Weights of a small encoder-decoder image transcriber: encoder norm layernorm_no_bias, decoder norm layernorm.
Rows from block 8 of the image encoder of a small encoder-decoder image transcriber, named by matrix and row number. Rows with one number belong to one neuron. Each number is 128 + 24 x the weight over its row's rms, rounded and kept within 0 to 255. All counts start at 0. Numbers have three digits each. After the name is the row's rms in percent of the matrix's.
After each neuron's rows are labels from the 100 images, of 14976, where the neuron reaches its highest value: "lies over" is the class under the peak; "responds to" is what is common among them. Only what is clearly more common there than usual is listed. The data: numbers of one to four digits printed on busy colour backdrops.
# fc1: MLP up (encoder.blocks.8.mlp.fc1.weight, 1024x256), inputs 0-127
# fc2: MLP down (encoder.blocks.8.mlp.fc2.weight, 256x1024, transposed), outputs 0-127

fc1.493 090:081117113122090154108108133085102076098135109101097108117094100096146111123136120145149167146130118119133141145135079150109113109126086129113142136126090112130130119127141162160152121148139136132102113140149148173110106167117138103112140145117131135103122102106164076057114127116165089152093131140138118136144109147117129103109156141172131073137140103123119107168104169148174127136124
fc2.493 089:139150079102128101101141141156141158130112180150103127121117154140094125113096113130090077140126093155158112154106146146135172160087105101125104134074143126153135104152165123128060148119112131159123170127095128119120125124151093131162128083123091094111125103157098162111158078124146138143130116137135147128126134113093175122155156149093136164142155092091141128106154102108139113115116
lies over: digit 5
responds to: the digit 5; first digit: 5; last digit: 5

fc1.209 091:120138114111155121144129117168118096142095134103094187142125152142130126156129132151150112143134095129136149163137109117156151120121124112116152116117105139113110094192166101114135092172124079140124159090131119108157100127128084151126142094111104119106125117118154115174116114130118164161078117128091123153111141148163165133134158143158195146096108148185143140156131138091162117120116
fc2.209 083:132109157107124138147202136126119120113093152115133097107187162148170108107123153115122148104129118159117116162097156100104132185114113131154128146130140109118114129102144164115125132131101110115118185143127118129122134102096138134131078128112138169137132137123164120127138208087149145100161103149118143121136113101143127154116137158142155145165141120051093154141110121153135138101158
lies over: digit 4
responds to: length: two; the digit 4; last digit: 4; orange ink

fc1.161 092:111118159120105141120122122134149112146138142123114164126109112129183142084111116116150144127187167105104124122143127116149142118114153133128129088136079155126129146105093145120165110113139130142125149163154126115130130159091131147131093093139101109111118095142152131171137092112118153115079147142170119126134146144092144136125116151127099101134086164138099165170138153136105154097129
fc2.161 098:153127114127146111145158121111132143143111133154136160115113170126140119155085102107119124118116102128097130139121123161105138145125114132137117118157202112127127137156148134130134133136136123150167110131115118140107170099119157112183177164115148108147165173123088095109108110105119125139177116118133110133169168122122101152112131137169108141144131128129151139119145101162155145134113
lies over: digit 3
responds to: the digit 3; last digit: 3; black ink; first digit: 3

fc1.434 109:161106143131119130102118123152139092152177119091137147137125133137120152136160136095109151140152108164128139109138186118136121080140132144149103132125137117119139160126098106113102153130118183169138092100119085158110084100115065122129139130126124093113196112111126108176115142105168148132132117141129154102090179121132079133113105121135145148145131130106155081153117138149114147139105
fc2.434 102:132134127096136140120165153165110153146150101143139129109103122113132157133162148165086082142116150118160121138105156120121119123062141157120171125129093138161122134121188134094104131107136148129118128163122143098112099126157104118149129117075145157129137097156108183158104129109168141129115130173136134112149104136134105160105139105208121158100137102121119158115112173119154144105142
lies over: digit 4
responds to: the digit 4; last digit: 4; first digit: 4

fc1.481 088:144123139154124176098124154120115122116145159179131115107137146189113083124136139105159103131126102124083139157175138148148160123126146174133102107139147140129121123163146121150114109106139075135126107119131127103111100119124104131138115081156152074138141139121115145139137135145122157146170115156161102117188129166148095135153143133118128109147085128079136159132103124109101153173130
fc2.481 090:159163104102124125135103117112135105134155077146182123158133086104160152135164093142135156154106141131123077131127112110128119118127066108171142150124134096130167093084115145119160124091098153164120140137144098130155148095140137123135124143127099147096120105127144108083121129151147118088068152105110149109103126140120130151135132119126121120138142178135110115116154159117143114146113
lies over: digit 4
responds to: the digit 4; blue ink; last digit: 4; teal ink

fc1.645 099:144063101155118147120127147179148092148103129125095092112107143139135124092123133126135109123127157143103123157115120190172106114070127118124134113168128131094127111135135101083101127112141135107126118173123148116142132111103123162134138096105153141168121153126087063127125115126122143167113082123119139155114122149129102145139091144136147137136124119127109161111101113132129111174122
fc2.645 100:080156185113101126146164095120132124095154143100150144164125110160104085130115109146132168132123164118158091137096148129133167148111127124157170085160117080136148157124105135147111113136122060117093132139176136110124123105110105129099113098104132069099153127118147142104162100093170140104133100140109145129166112135126156129124107115110157133142118136140138171157132170140137116094091
lies over: digit 4
responds to: bold; the digit 4; yellow ink; first digit: 4

fc1.218 117:169128093102120146120147090091097157145143128116134134147132207122125186133134146132069093123116173137151109137098112132094104154166129113142159120136112104126140150132118107080136139140126152119105132089159144142114145104072131141128161063063125117135096158125113119159147143104126109151129129088124111171109135173113120151114131100106093079114112114121159120129154169111105114115067
fc2.218 110:108126070127126124132066139121156104127141137131160133136087114114178110130149098131127144086148140140094120146178094118129113157139114084137132142096136104137117110145127141158166147111118097139146185120131086128149097140143101130139124151145124157124111085148103134167142137150142118146164121136144115108140138119195119099149140173123155128152121152129106208078129118135153167100152
lies over: digit 8
responds to: the digit 8; first digit: 8

fc1.416 097:155120153114086137096139117150124165127145140166135126117125136129117145145140122155075127125126150101119083128152133163136132100154129111139130147166130130138183128116087114100168146128154156116138138075094139091151103101162165156092129121125144115094176118138141094087135093145141164159116143143124149137135078144154133140131174136145163121160126151123120184167113128123115076129153
fc2.416 091:139141105151078199161118127128117081159109128157105142143149113082178093106114147089119103147118094122157148139090132072115169123129105144151143145169151083135113131185172123107126177134143146154128170117166102140130104148092096151127121122118118145137122125137165117145105123121127140093123066117139107155122172124162111183147130125116166107132101134126136106148151176145150101106105
lies over: digit 4
responds to: length: two; red ink; first digit: 4